Weights of a small contrastive audio-text model: 4.4 epochs.
Rows from block 7 of the audio encoder of a small contrastive audio-text model, named by matrix and row number. Rows with one number within an expert belong to one neuron, the router's apart. Each number is 128 + 24 x the weight over its row's rms, rounded and kept within 0 to 255. All counts start at 0.
After each expert's rows are labels from the 100 clips, of 14976, where the router gives the expert most weight on average: "responds to" is what is common among them. Only what is clearly more common there than usual is listed. The data: notes from a synthesiser with random patches. In brackets: how many of the 100.
# router: router (encoder.blocks.7.mlp.router.weight, 16x320, trained with AdamW), inputs 240-319
# gate: expert gate (encoder.blocks.7.mlp.gate, 16x160x320), inputs 240-319
# up: expert up (encoder.blocks.7.mlp.up, 16x160x320), inputs 240-319
# down: expert down (encoder.blocks.7.mlp.down, 16x320x160, transposed), outputs 240-319

# expert 6
router.6 [120 135 111 144  99  94 103 101 168 146 130 163  99 114 158 128 117 100 150 134 122  98 138 107 134 114 136 120 137 108 141 145 146 100 138 134 107 127  61 146  96 133 123  97 123 132 100 126 118 101 123 152 132 100 107 146 157 157 110 129 123 109 113 141 132 121 172 112 108 120 124 120 126 142 133 114 172 111 104 146]
gate.0 [120  99 136 173 133 145 119 154 106 162 143 138 150 129  78 176 133  61 155 104 103 138 118 141 133 154 146 142 136 128 135 185 147 112 110 131 167 137 173 133 100 135 159 153 142  91 157 109 158 106 155  75  72  94 160 114 145  78  92 147 159 152 106 160 100 122  97 101 101 207 116 150 119 150 119 153 140 108 115 132]
up.0 [ 44  69 115 154  99 151 108  98 127  82 107 128 159 112 140 122 147 161 154 116 160 143 122 143 104 148 101 115 125 131 101  82  86 179 132 139  76 134 153 103 151 108 119 151 109 133 125 115 143 133 141  87 104 117 113 135 120 123  97 101 123 138 100 125 109 124 131 129 193 136 117 171 145 161 137 138 150 119 122 125]
down.0 [115 180 161 147 146  89  99 152 166 149 102 121 100 105 128 120 140 149 151 159 102 129 123 147 151 122 124 113 166 150 117 149 124 160 130 123 117 135 120 121  96 140 119  72  88 134 100 105 119  75 124 100 129 120 146 144 153  97 130 134 154  94 142 115 124  89 111 159 127 105 105 145 129 114 101 134 179 108 160 127]
gate.1 [159  96 119 130 153 158 200  91 130 134 130 127 137 116 135 116 102 172 193 137  80 147 136 118 105  98 108 140 124 125  70 148 112 106 129  91  81 130 137 174 129 160 143 165 117 119 158 119 116 128 104 128 149 158 128 109 142 109 144  73 114 140 124 164  99 120 109  79 107 130 110 139 124  82 135 118 156 156 127 136]
up.1 [133 143  98  76 102 148 147 103 137 144 141 124 162 132 125 115 127 175 152 132 114  98 135 129 127 159 117 155 111 166 154 118 123 120 112 130  86 119 136 152 109 131 148 142  91 138 124 119 134 132 121 121 131  96 147  80  95 136 138 125 105 126 134 101 134 108 116  86 126 137 147 114  91  96 126 119  94 150  80 123]
down.1 [118 124 162 161 111 149 143 158 134 114 163 140 130 150 156 138 130 116 145 130 155  83 163 112 150 108 114 158 142 130 127 151  99 128 133 113 118 135 148 180  80 101 149  94 110 174 118 161  89 141 147 145 141  78 158 133 132 157 104 122 118 106 121 142 122 120 118 147 137 119 178 149  95 124 113 121 136 121 117 128]
gate.2 [ 85 131 114 123 146 126 131 148  83 149 162 138 101 146 124  91 112 143 187 113 157  88  96 119 141 105 115 135 120 119 161 130 133 139 107 132 119  98 115 157 128 154 130 106 109 131 170 116 135 122  98 142 148 119 100 116 106 140 154  94 168 119 129 163 107 143 135 113 157 140 127  95 111 113 156 130 113 140 129 161]
up.2 [177 110 133 152 126 160 125 126 123 125 111 126 117 129 106 144 150 139 102 178 113 201 141 144  89 123 124 107 104 154 107 123 168 123 152 141 121  99 112 132 130 169 147 142 134 111 111 129 123 119 117 140 110 125 142 103 150 130 134 130 116 136 115 117 121 105 124 124 132 146  95 122 169 104 138 128  97 108 115 126]
down.2 [158 110 137 122 125 133 128 121 160 147 134 135 124 104 148 195 119 106  99 119 158 134 141 143 108 132 137 146 101  99 155 138 135 109  94 120 136 172 149  98 127 101 143 193 127 109 131 153 104 132 160 122 149 120 161 127 138 119 139 123 112 133 107 141  94 169 117 143 117 130 130 143 119 131 135 127 111 101 148 130]
responds to: swell (82); filter wobble (68); resonance (45)

# expert 12
router.12 [147 143 103 121 131 108 105 108  98 121 116 150 120  91 139 125  97 160  76 114 153  52 123 108 131 174 103 105 126  94 122 175 164 110 140 137 152 118 118  99  78 153 129 116 186 123 168 168  77  73 118 136 123 111 133 129 168  78 144 133 123 108 120 117 127 115  99 121 115 123 116 121 139 144 135 108  89 115  88 134]
gate.0 [172 105 102 116 120 146 100 123 143 145 129 129 113 145 143 106 160 158 133 130 161 119 157  80 154 122 138 113 163  87 127 149  57 165 115 157 113 148 127 142 158  92 107 134 122 176 148 124 112 126 104 124 119 119 126 134 160 145 135  96  82 152 134 143 132 136 140 155 128 107 101  99 107 175 150 145 121  69 127  88]
up.0 [131 156 138 119 145  99  91  90  89 110 109 114 132 127  78 135 114 129 111 125 144 119 147 152 134 117 120 127 123 133  94  88 149 127 176 155 113 126 122 144 143 148 144 114  87 112 112 121 159 132 106 132  90 142  95 174 101 147 129 161  90 148 140 129 140 103 118 184 142 147 136 143 124 125 120 158 101  92 125 122]
down.0 [100 107 104  90 126  84  98 121 112 144 169 105 112 123  80  95  89 135 108 160 126 150 113 114 109 114 155 124  86 118 140 148 154 129 143 143 118 161 127 133 127 128 137 127 100 109 117 148 137 139  98 130 162 167 152 113  97 108  88 175 126 126 104 106 163 133 134 147 136 143 170 105 127 119 106 104 127 136 102 154]
gate.1 [121 127 154 161 164 117 124 150 139 147 135 107 130 125  80 138 146 125 125 123 143 124 147 107 143 137 117 177 153  98 102 159 130 114 139 132  94 131 132 163 143 186 116 139 119 156 124 126 101 130  76 138 124 158 132 105 127 125 146 117 130 177 132 127 105 156 136  71 131 124 145 142  86 164 117 103 140 151 163 130]
up.1 [129  82 150 164 141 132 158 179 126 183 149 145 159 121 121 120 130 152 157 131 108 157 128  96 147  97 161 141 142 164  90 121 158 132 136 158 149 134  84 164 154 143 111 132 109 142 127 140 124 119 147 191 134 152 155 101 148 145 152  93 104 118  85 145  73 121 118 149 147 127 129 155 127 135 139 152 122 187 149 155]
down.1 [170 122 129 139 133 152  82 169 122  69 126 123 160 104 124 140 104 151 138 108 122 118 155 158 168 137 136 134 138 119  86 113 131 120 129 132 120 108 133 195 130 121 159 110 133 134 177 132  90  90 130 140 165  92  81 131 108 141 136 117 161 123  85 130 136 100  93 106 156 121 112 114 122  95 114 110 106 107 150 113]
gate.2 [138 144 191 162 129 161 132 135  99 115 112 138 161 152 145 128 105 117 114 146 135 127 137 125 172  81 132 154 127 152 107 105 163 139 113 146 137 145 109 125 130 119 114 144  95 162 111 158 176 119  72 159 126 132 137 140 174 120 139 127 124 129 151 135 145 141 160 186 133 142 103 163 156  89 192 162 117 125 122 125]
up.2 [119 140  75  86 126 116 152 125 144 107 107 133  94 131 108 151 170 126 102 124 153 158 132 132  83 153 123 122 160 113 128 139 128 144 151  95  80  95 142 128 128 140 155 125 138  90 153  98 122 147 146 132 127 137 141  98  86 162 104 146 147 123 144 132 117 109  82  95 158 130 123 129  98  92  86 113 135  74 125 156]
down.2 [128 121 149  70 150 120 129 125 125 148 151 163  69 115 142 115 109 106  97 119 106 112 121 113 117  89 122 164 147 169 134 114 152 122 127  94 100 109 158 167 158  94 119 141 110 185 117 108 129 117 136 130 162 131 112 147 118 137 136 122 150 138 118 187 124 134 135 122 112 107 119 113 114  99 115 129 119 156 100 136]
responds to: tremolo (80); drive (67); echo (65)

# expert 3
router.3 [157 107  57 122 127 113 118 167 125 129  88 129  90 139 146 141  89 132 122 122 134 115 112 125 134  85 160 162 136 117 143 126 120  83 108  95 108 137  94 115 122 123 121 145 119 170 113 153 143 156 148 130 106 124 144 130 108 124 125 108 147 123 113 131 109 126 135 130 110 139 116 172 106 150 159 117 118 132 108 115]
gate.0 [120  87 130 158 146 155 133 137 156 137 122  82 129 161 144 136 118  98 142 129 110 101 143 106 146 113 142 121 117 132 132 107 140 124 151 119 120 143 107 136 118 134 135 136 159 117 173 137 149 181 124 160 135 141  64 133 175  90 131  95 100 135 165 118  80 158 134  89 143 146 118 166 155 125  89 108 110 131  71 151]
up.0 [125 150 124 169 133 197 151 122 115 112 159 137 134 129 149 125 112 106 149 124 145 105 110  96 123 135 148 150 113 130 132 119 150 179 143  93 145 124 102 134 115 112 153 145 177  99 164 126 167 178 133 137 165 132  80 122 161  91 127 113 103  85 150 111  85 157 103  88 103 114 118 155 142 126  96 138 150 147  91 160]
down.0 [131 107 151 145 135 121 150 123  79 106 136 129 128 116 119 107 138 138 136 115 165 125 166 100  97 134 169 149 149 129 135 150  92  94 137 144 123  89 109 155 126 108 136 128 123 139 122  92 101 134 125 161 131 133 158 120 129 126 188 160 125 136 112 124 145  67  84 127 114 117 132 126 102 139 117 164 165 136 102 123]
gate.1 [145 148 125 123  72 104 107  93  78 119 139 113 170 130 154 141  76 101 144 135 117 147 128 143 160 137 137 111 137 131 135 117 133 111 122 134 122 113 134 115 144 117 144 122 135 129 115 112  81 149 198 107 130 118 128 113 140 146 121 137 113 150 145  94 147 108 117 149 113 131  85 129 128  83  97 124 149 169 127 138]
up.1 [136 137 131  96  68  72 133 123  77 130 126 121 135 123 122 100 138 107 135 160 143 154 178  97 123 124 148 113 141 125 151  94 110 110 133 140 151 100 155 102 145 153 113 113 163 150 126 135  91 133 156 127 129 119 137 157 186 121 154 140 134 163 133 135 179  79  89 165 135 130 106 111 136  63 100 164 134 136  99 167]
down.1 [152 187 134 182 161 137  89 103 174 131 139 156 142  93 146 101 127  96 134 154 152 104 122 164 104 139 133 155  94 100 113 143 111 155 130 154 167  94 111 157 125 132 152 100 129 130 124 100 198 145 134  84 180 112 129 139 105 146 152 128 122 147 116 153 138 114 117 134 100 142 130 161 107 143 182 131 147 159  98 143]
gate.2 [183 117 137 131 116 109 116  83 159 123  89 129 109 141 164 104 138 146  85 127 154 115 110 120 110 140 131 131 124 123  95 124  97  77 118 147 102  89 134 104 169 109 154 135 119 160 175 120 160 128 102 146 147 136 141 124  81 162 137 114 114 122 133 133 109  90  98 145 121 140 173 128  97 131 111 125 125 139 102 146]
up.2 [173 143 123 143 131 103 137  75 178 128  96 143  91 136 125 122 136 154 100  95 146 117 114 162 114 147 118 112 110 140 113 127 122  52 127 113 137 125 120 100 158 111 141 154  95 181 104 163 144 159  90 138 152 135 124 122 102 138 132 170  98 152 104 125 150 126 108 179  83 115 142 116 155 154 126 120 140 119 147 153]
down.2 [115 119 152 177 138  86 116  98  99 138 141 143 179 111 131 146 118 140 123 142  56 129 143 125 164 125  86 143 146 119 137 117 102 142  69  94 141 108 163 126 143  95 159 144 136 128 160 103 118 100 125 146 178 138 146 116 138 119 111 137 130 118 119 124 135 132 138 169 160 114 132 108 143 148 158 127  78 105 109 116]
responds to: pluck (70); hard sync (64)

# expert 1
router.1 [152 143 139 144 115 154 103 116 130 126 111 145 151 150 136 115 111 195  73 169 126 124 118 102 130 141 101 138  99 122 119 118 109 114 149  92 123 160 121 119 144 126 142 123 126 137 157 139 134 130  95 122 161 112 166 164  80  97 119 102 132 136 103 144 136 122 126 147 120 108 162 167  97 148 133 112 126 114 126 115]
gate.0 [129 127  85 116 129 124 151  99 141 106 126 106 106 122 101 176 113 162 124 138  69 107  91  91 112 141 149 135 101 143 117 165 154 115 129 143  82 111 145 119 125 115 169 171  88 104 109 129 136 117 108 126 100 195 164 135  87 186 152 136 132 172 112 131 146 142 123 105  73 115 118 127  91 112 115 128 110 134 163 136]
up.0 [110 135 155  97 124 100 158 131 159 158 115 153  75 125 103 120 122 105 105 108 115 183 131 176 141 118  90 155 120  94 124 134  96 119 109  83 148 119  93 144 108 142 114 146 158 158 153 148  99 151 123 133 150 115 146  87 123  94  96 125 133 141 151  96 128  82 156 150 130 120 135 125 131 136 149 152 142 107 106 123]
down.0 [119 128 138 143 115 108 109  93 129  72 127 107 108 126  68 119 144 159 110 144 117 125  87 140 130 132 153  82 145  77 127 133 132 135 131 135 106  90 191 125 133 133 122 128 108 119  94 147 125 105 132 131 144 122  96 179  51 131 134 137 110  90 132  68 168 122 119  92 124  93 124 132 116 125 122  92 113 105 109 114]
gate.1 [128 136 124 136 124 146 159 122 144  84 124 133 119 140 123 127 121 127  93 107  97 170 129 148 125 108 125 137 154 117 144 129 145 124 132 132 145 159 144 144 109 137 129 160 104 151 162 113 163 128 115 109 157 137 142 102 115 158 132 131 114 126 115 109 129 170 162 101 109 170 126 142  91 115 133 141 171 140 121 118]
up.1 [158 113 155 134 119 110 147 134 159  80 128 139 120 127 128 181 152 160  67 125 122 137 137 129  93  88 131 141 146 121 137 135 147 110 150 122 126 131 140 100 133 116 138 191 114 160 151  66 154 110 103 104 149 137 139 148  83 145 133 107 115 127 156 107 138 150 148  99 108 175 122 104  60 106 133 123 122 159 114 117]
down.1 [142 115 120 110 139 111 180 154 130 171 137  96 175 160  81 135  92 154 113 149 143 144 105 151 123 148 171 127 102 125 109 147 125 102  93 130 117 126 113 143 143 126 112 161  95 165 143 135 111 109 110 158 150 138 118 138 142 134 121 156 117 153 106 160 184 136  96 161  84 107  81 166 101 151 106 156  92 132 131 118]
gate.2 [157 137 120 158 141 124 146 146  74 199 165 154  89 132  96 135 155 103  88 167  76 205 141 115 165 110 107 125 133 113 132 133 127 101 101 181 152 131 117 127  99 137 141 121 106 126 120 132 145 123 160 109 139 151 107  74  96  99 137 123 122 108 112 113 163 136 129  88 159  94 128 101 132 188 132 100 106 167 124  79]
up.2 [142 171 132 124 102 134 140 112 151 111 135  54 112 124 164 154 116 143 133 142 140  86 133 107 138 146 155 136 152 153 132 140 135 130 115 157 126 167 159 125 112 132 164 118 104 120 118  77 144 114 123 101 150 166  86 122 150 145  99 126 142 158 130 132 125 135 144 138 100 115 141 103 117 114 122 135 132  78 139 117]
down.2 [135 140 136 128 100 124  79 108  98 161 145 169 132  97 142 127 161 107 141 115 148 103  85 133 116 140 177 116 131 101 102 147 131 124 100 143 129 111 196 154 162 111 110 122  86 119 138 160  95 114 124 120 163 100 122 174 158 164 130 140 128 101 142 152 149 125 147 134  84  90 135 115 102 107 159 108 135 134 141 138]
responds to: pluck (93); drive (83); no filter (43)

# expert 5
router.5 [118 177 101 125  84  88  99 117 113 126  70 189  61 155 109 110 138 174 150 121 106 155 120 114 170 149 109 144 116  61 149 145 131  89 112  88 135 133  99 160 105 123 143 118 145  92 198 158 130  92 162 155 128 116 161 202 145 119 101 105 142 128 144 119 149 116 102 110  99 138 122 159 118 126 114 117 149 112 114 163]
gate.0 [175  93 137 123 105 127  97  90  94 131  96 138  78 117 100 137 121 136 128  84 166 122 172 128 124 143 126 146 147 138 142 125 142 126 133  79 132  92 162 156 135 118 134 149 114 103 153 171 160 116 134 118  99 138 106 162 133  93  94 169 146 115 117 151 138 131 132 149  98  98 114 141 131 167 124 139 132 133 108  91]
up.0 [117 135  95 136 155 124 137 118 152 135 146  99 178  91 132 107 144 125 122 179 102 123 137 127 124 149 110  88 152 143  87 118 115 140 117 173 129 173 114  97 109 107 167  70 160 169 100 101  89 157 110  92 154 140 116 128 130 136 102 136 104 145 120 136 114 131 141 100 140 124 166 117 125 147 124 121 155 103 137 103]
down.0 [139 131 117  77 144 154 155 135 148 130 180 110  75 112 105 116 103 155 136 105 181 128 169 100 127  89  98 115 141 131 109  80 152 167 117 117 113  92 153 135 131 123  85  97 120 131 118 131 121 180  98 128 116 129 140 107 137 121 111 130 107 129 115 161 141 113 148 143 112 144 118 137  85 166  74 147 124 147 146 151]
gate.1 [122 164  85 166 104 108 115 130 132 120 159  96 106 141 111 138 120 126 135 135 164 170 118 105 127 139 142 150 116  93  91 129 156 122 145 130 142 131 164 170 135 155 113 137 128  95 141 123 138 125 130 118 119 107 106 117 122 177 135 137 114 142 114  95 150 103 136 108 114 163 105  58 127 150 147 137 151 193 111 147]
up.1 [150 115 160 126 143 133 175 106  81 140 125 182 108 156 142 126 129 161 103 134  97 106  98 143 129 118 116 113 141 106  88  60 100 155 137 119 146 156 133 129 134 124 159 123 170 146 130  99 103 133 112 108 125 151 132 131 121  71 139 124 175 136 132 138 157 124  80 130 155 142 115 119 121 106 113 157 107 110  86 134]
down.1 [ 81 155 107 113  88 144  93  63 136 115 111 112 128 151 178 149 161 100 112 174 144  96 110 116 110 123 139 135  98  99 118 116 150 149 108 124 118 105 172 131 145 157 113 127 128 126 115 133  85  81 112 113 164 159 163 146 103 151 111 158 136 145 100 143 100 141 122 121  99  93 133 150 146 105 145 124 144 115 161 161]
gate.2 [171 112 134 151 132 103 138 138 111 113 138 152  82 106 125 127 130 153 115  86 159 117 125 135  86 142  83 158 116 108 129 128 123 134 162 151 148 133 102 102 111 146 152 146 145 115 159 143 162 116 162 137 107 144 129 131 129  91 127 127 122 142 154 138 117 137 119 136 110 157 187 118 123 103 110 143 131 129 113 134]
up.2 [119 159 115  97 183 138 118 162 111 117 165  98 120 151 121 123 129  94 122 162 113 105 134 101 106 198 138 157 108 161 100 130 125  77 121 126 136 117 136 116 163  96  93 111 101 161 100 122 172 166 142 125 127 148 188 128 127 175 130 139 173 122 109 115 125 106 119 131  85 171 108 159  85 133 135 141 152  97 128  69]
down.2 [134 110 118 169 169 111 166  99 120 100 169 152 109 140 126 159 140  78 107 109 151 150 137 123  86 129 129 135  98 135 142 128 152 104 113 152 173 101 103 170 155 161 130 145 142 106 141 115 119 101 140 141  99 125 153 153 109 138 128 108 121 111 113 178 173 140  97  85 131 139 136 106 130 130  80 144 103 130  78 160]
responds to: echo (57); tremolo (56); triangle (40)

# expert 15
router.15 [136 100 120 142 149 161 132 126 103 182 107 113  75  71 136 141 123 132 113 116 117 128 108 127 135 124 116  42 163 152 114 107 131 119 147 128 138 112 119 108 117 110 143 130 148 128 171 181 109 171 116 131 164  94 128 115  97 103 138 120 126 135 168 103 113 128 156 131 110 143 122 147 129 136 133 163 104 119 130 132]
gate.0 [ 77 128 124 108 110 132 129 132 131 110 155 131 120 120 157 178  82 120 147  99 108 153  73 103 132 177 157 130 129 112  86 101 176 132 143 136 108 149 133  94 108 103 118  99 132 156 145 168 111 146 138 117 123 119 141 132 119 116 120 111 118  96 118 129 129 109 158 128 127 125 131 103 171 139 139 112 130 137 147  99]
up.0 [140 167  94 132 129 139  98 142 126 127 114 117 183 111  78 165 132 108 111 104  86 154 105 103 109 174 126 127 181 133 125 134 174 114  97 135 153 160 143 138 137  86 110 125 120 139 137 115 102  87 103 149 129 139 111 130  96  87 119 108  95 118 164 109 109 118 133 147 115 111 181 145 133 144 129 125 138 160 144 130]
down.0 [141 125 129 150 127 119 130 157 101 141  91 119  92 104 145 144 121 120 108 150 167 160 117 100 133  95  83  90 103  94 146 104  82 134 100 128 109 141 145 122 106  95 163 101 131 137 163 142 118 144  89 127 114 138 116 118 149 119 162 146 141 109 120 142  97 144 111 135 171 111  82 140 120 128 117 162 129 150  95 178]
gate.1 [159 154 170 110 193  92 150 134 111 119 106 135 143 167 107 122  95 164 122 118 115 154 122 130 136 188 102 135 144 134 143 158 141  69 148  84 126 100 119 106 117 114 124 123 135 132 108 134 176 134 118 159  78 102 121 121 150 139  90 146 122 130 161 125 154 144 114 119 132 178 123  83  97 168 126  95 120 113 143 110]
up.1 [164 149 109 122 139  86 132 171 111  84 114 141  89 165 119 163 111 109 114 119 150 169 120 127 103 136 154 150 101 116 146 149 124  92 115  95 109 111 109 135 104 129 120 152 131 105 109 122 148 173 139 124  87 136 153 167  89 112 113  96 136 151 172 114 133 126 147 114 104 138 167 119 138  82  93 106 119 152 123 128]
down.1 [108 145 130 119 179 160 115 108 108 138 116 113 117 126 105 159 146 146 160 102 103  84 132 117 134 120 116  89  92  95 116 116 128 146 137 116 111 159 145 138 147 129  86 100 152 115 139 126 169 165  98 149 143 139  69 114 109 142 106 135 151 107 133 158  96 132 127 106 104 128 133 222 124 127 149 142 146 100 109 117]
gate.2 [152  71 123 170 138  93 138 158 151 127 129 118 165 139 114  64 150 150 174 149 140 130 132  84 121 124 113 102 157 122 141 138  98 116 131 116 128 109 101 182 113 150 180 112 120  96 152 131 121 142 115 100 110  98  86 120 126 164 116  91 127  82 138 134 119 139 122 114 114 164 121 121 102 104 115 125  74 126 110 117]
up.2 [135  99 129 108 100 149 175 108 121 152 157 120 130 105 148 130 142  88 131 157 136 100 133 151 141 104 108 119 126  82 173 124  99 160 159 157 143 120  81 102 156 177 116 122 120 173 102  99 121 185 125 153 151 131 120 129 117 152 147 131 130  82 129 104 120 125 133 104 121 106 152 125 169 119 126 147 154 134 125 105]
down.2 [118 177 131 172  95 153 118 116 130 117 108 175 131 117 145  86 133 150  90 130  61 186 113 103 142 133 124 145 150 141  98 107  97 182 123  97 111 152 140 117 101 134 135 144  88 116 103 137 161 149 119 120 141 119 127 103 124 113 112 145 120 161 158 121 153 184  98 142 143 129 107  99 107 126  92 110 131  58 143 189]
responds to: bass register (74); echo (73)

# expert 7
router.7 [116 138 129 162 133 140  99 131  95 104 174 143 103 109 162 139  87 116 134 128 140 111 149 111 139 136 108 135 113 125  90 100 107 178 111 142 180 139  91 123 120 166 160 117 167 114 107 109 120 142 126 163 135 124 147 126 140 138 110 180 151 118 123 139 163 116 101  92 107 135 133  94 110 151 145 121 146 156  88 131]
gate.0 [116 131 155 111 129  89 104 141 152 142 106 110 117 167 123 133 104  98  64  82 136 115 120 118 117 111 123 120 135 134 146 113 101 120 134 153 140 109 128 157 100  92 130 162 148 118 120 114 162 103 117 126 158 143 126 129 161 132 141 130 102 146 102  98 101 120 121 164 151 147 126 102 105 118 132  93 149 140 125 118]
up.0 [ 90 162  79  96  85 168 122 120 148 132 136 121  89 136  88  90 128 147 150 111 153 140 155 144 142 134 198 106 171 148 122 125 140  75 142 166 101 185 120 116 116 112 110 164 128 109 142  97  86 130 127 107 102 130 146 153 133 129 110  98 127 154 138 109 105 108 140 111 103 112 114 159 123 158 133 133 136 136 165  80]
down.0 [130 110 143 138 115 107 122 119 149 140 103 114 138 161 142 129 113 149 132 143 119  89 102 143 154 148  72 118 144 103 153 126 154 149 146  78  86 168 140  84  99 148 123 140  89 126 119 120 133 150  90  87 123 117 118 126 103 119 113 170 166 140 137  77  83 187 118 132 116 126 136  95 161 113 127 120 119 132 147 120]
gate.1 [108 144 155  60 115 114  94 115 114 138 146 129  93 100 158  98 141 149  80 165 161 103 174 179 126 141 143 111 142 172 141  93 122 169 151 185 126 140 137 126 112 139  90 113 117 108 163 149 133 147 159  74 198  93 113 104 120 140  90  98 130 117  78 115 152 115 134 147 121  98 135  96 120 151  75 106 109 104 149 134]
up.1 [131 136 155 123  99 123 123 184  94 116 187 188 133 100 133 119 125  93 158 154 141 164 138 123 167 133 103 102 149 128 130 150 163 147 159 157 146  94 136 167  96 147  78 125 126 103  73 130 139 165 164  88 147 106 104 112  92 139  63 158 134 106 138 154 139  79 156 128 124 123 123 114 150 120 107 155 118  87 141 110]
down.1 [154 116 135 101 113 109  83 115 120 140 128 142 139 150 113 123 141 146 131 124 121 160 135 136 154 134 105 104 102 159 127 203 146 173 117 120 116 181  86 132 130 128 135 108 136 107 134 158  75  54 143 116 112 119 130 135 132 146 181 160 138 170 152 133 134 130 153 132 149 149 132 145 140 135 166 120 132 146 139 140]
gate.2 [111 165 163  99 104 173 125 149 139 148 101 162 148  89 149 136 151 130 121  97 128  82 165 154 147  92 134  90 147 124 155 141 128 126 127 134 140 174 121 134 141 151 122  79 141 137  91 144 153 109 132 158 107 117 118 147 146 116 124 146 104 141 127 112 155 106 125 117 124 167 115 117 119 124 155 156 197  92 172 109]
up.2 [135 136 118 141 108 158 139 146  98 123 173 124 105 139  80 100 114 159 125 109 133 139 133 110 129 136 122 135 150 141 125 134 142 116 142 133 108 125 150 113  67 107 108 132 157 119 107 116 110 147 148 122 201 120 127  96 117 141 136 111 130 164 134 134 127 113 101 131  87  94 120 136 109 120  99 112 116 178  83 183]
down.2 [ 97 129 154 129 133 100 108  88 103 143 141  98 131 105 140 116 160 134 117  95 100  72 101 147 158 135 154 103 111 172 103  83 101 131 139 170 167 107 131 130  97 105  98 102 133  94 134 133 135 144 101 165 143 100 105 168 161 129 134 134 134 152 130 139 138 143 193 159 140 141 136 104 157 150 157 128 112 147 126 107]
responds to: swell (88); noise (66)

# expert 11
router.11 [113 147 139  84 117 138 145 151 117 122 114 129 181 111 110 133 133 121 139 133 112 122  76 108 133 118 147 152 131 103 171 151 131 136 145 112 130 136 147 125  84 141  97 106  93  94 136 163 115 108 101 188 113 143 158 149 107 156 135 136 181 128 117 147 140 128 117  91 149 120 148 177  97 138 164 130 138 124 114  94]
gate.0 [127 114 162 130 136 139  98  93 113  97 163 148 164 117 114 140 143 104 107  98 128 127 123 128 106 135  87 126 138 135 141 136 138 100 111 136 134 128 116 112 115 120 126 131 133 135 134 120 162 157 147 156 117 168 107 159 153 147 146 136 146 105 145 122 136 134 159 118 119 110 117 117 113 122  72 139 125 139  85 167]
up.0 [154  79 101 150 127 174 143 129 156 137 174 169 107 140 142 129 162 127 106 112 167 119 139 156 143 142 110 145 163 135  83 116 146  84 143 106 102 120 184 127 136  89 116 122 117 122 136  80 123 124  99 142 137  95 115  98 111 122 132 135  69 163 102 143 148 119 166 150 127 127 118 100 148 161 172 154 126 153 149 136]
down.0 [142 136 122  94 124 117 150 101 103 107 118 107 121 193 165 166 148 162 137 103 135 132 190 136 127 125 122 127 103 114 136 118 202 102 141 146 104 111 109 141 119 150 121 127 131 144 169 147 146 113 116 142 142 146 143 126 123 137 162  86 141 123 125 167 106 121 100 115  79 143 131 120 123 112 176 109 105 108  81 152]
gate.1 [137 144 127 125 137  95  99 111 116 157  94 101 160 139  89 116  91 155 164 164 160 120 118 129 156 115 147 106 134 176 133 112 124 125 136 113 155 115  70 144 117 138 131 177 140 124  81  50 140 119 125 113 133 171 108 126 134 158 149 200 104 147 152 103  89 122 130 139 147 111  94 138 128 110 126 124 110 118 141 113]
up.1 [153 135 104 116 116 167 144 100 125 141 127 124 112 129 112 130 127 128  93 100 113 143 154 135 124  91 119 112 142 108 113 168 144 124  99 137 173 118 125 120 148  95 139 124 137 105 119  68 119 176 137 146 125 136 137 102 137 166 133 173 151 166 179 133 108 139 137 130 112 126 141 159 139 168 164 170 137 142  93 119]
down.1 [110 133 138 100 152 104 126 168 132 125 127  69 108 141 110 104 133 140 152 118 157 116 148  93 135 106 126 142 179 154 127 160 121 139 137 150 107 123 129 149 126 131 132 165 121 100 164 125 111  98 109 138 121 109 121 131 147 139 120 114 114 140 129 133 155 124 142 149 129 131 140 118 110 135  88 150 116 150 123  69]
gate.2 [ 85 140 151 153 114 149 186 111 156 119  73 133 149 159 107 164 142 147 131 108 142 119 106 150 136 118 169 104 163 142  99 125 168 163 167 175 137 136 144 150 105 116 127 153 101 147 123 160 154 117 126 121 122 121  82 135 136 133 142 109 152 128 134 101 126 136 164 117 174 178 181 149 110 137 107  89 113 121 138 135]
up.2 [128 130 134 116 122 130 122 128 104 143 119 119  91 124 129 114 122 129  96 135 132 130 110 139 148 107  94 125 176 168 122 125 133 102 123  87 147 132 144  96  88 138 142  94 121 151 132 126 105 118 109 130 148 105 142  71  98 151 147  88 117 143 133  95  65 131  97 108  99 157 135 150 107 116 219 104 141  95 171 155]
down.2 [143 176 127 122 130 135 125 135 134  94 129 126  80 118 116 171 128  85 141 133 130  75 158 158 102 133 104 196 150  57 149 142 116  91 102 122 140 161 114 138 112 152 113 152 135 145 127 157 144 150 182 131 137 122 145  98 110 128 150 127 151 123  98 138 142  75 170 119  94 116 160 139 157 112 121 128 165 124 118 116]
responds to: pluck (81); hard sync (32)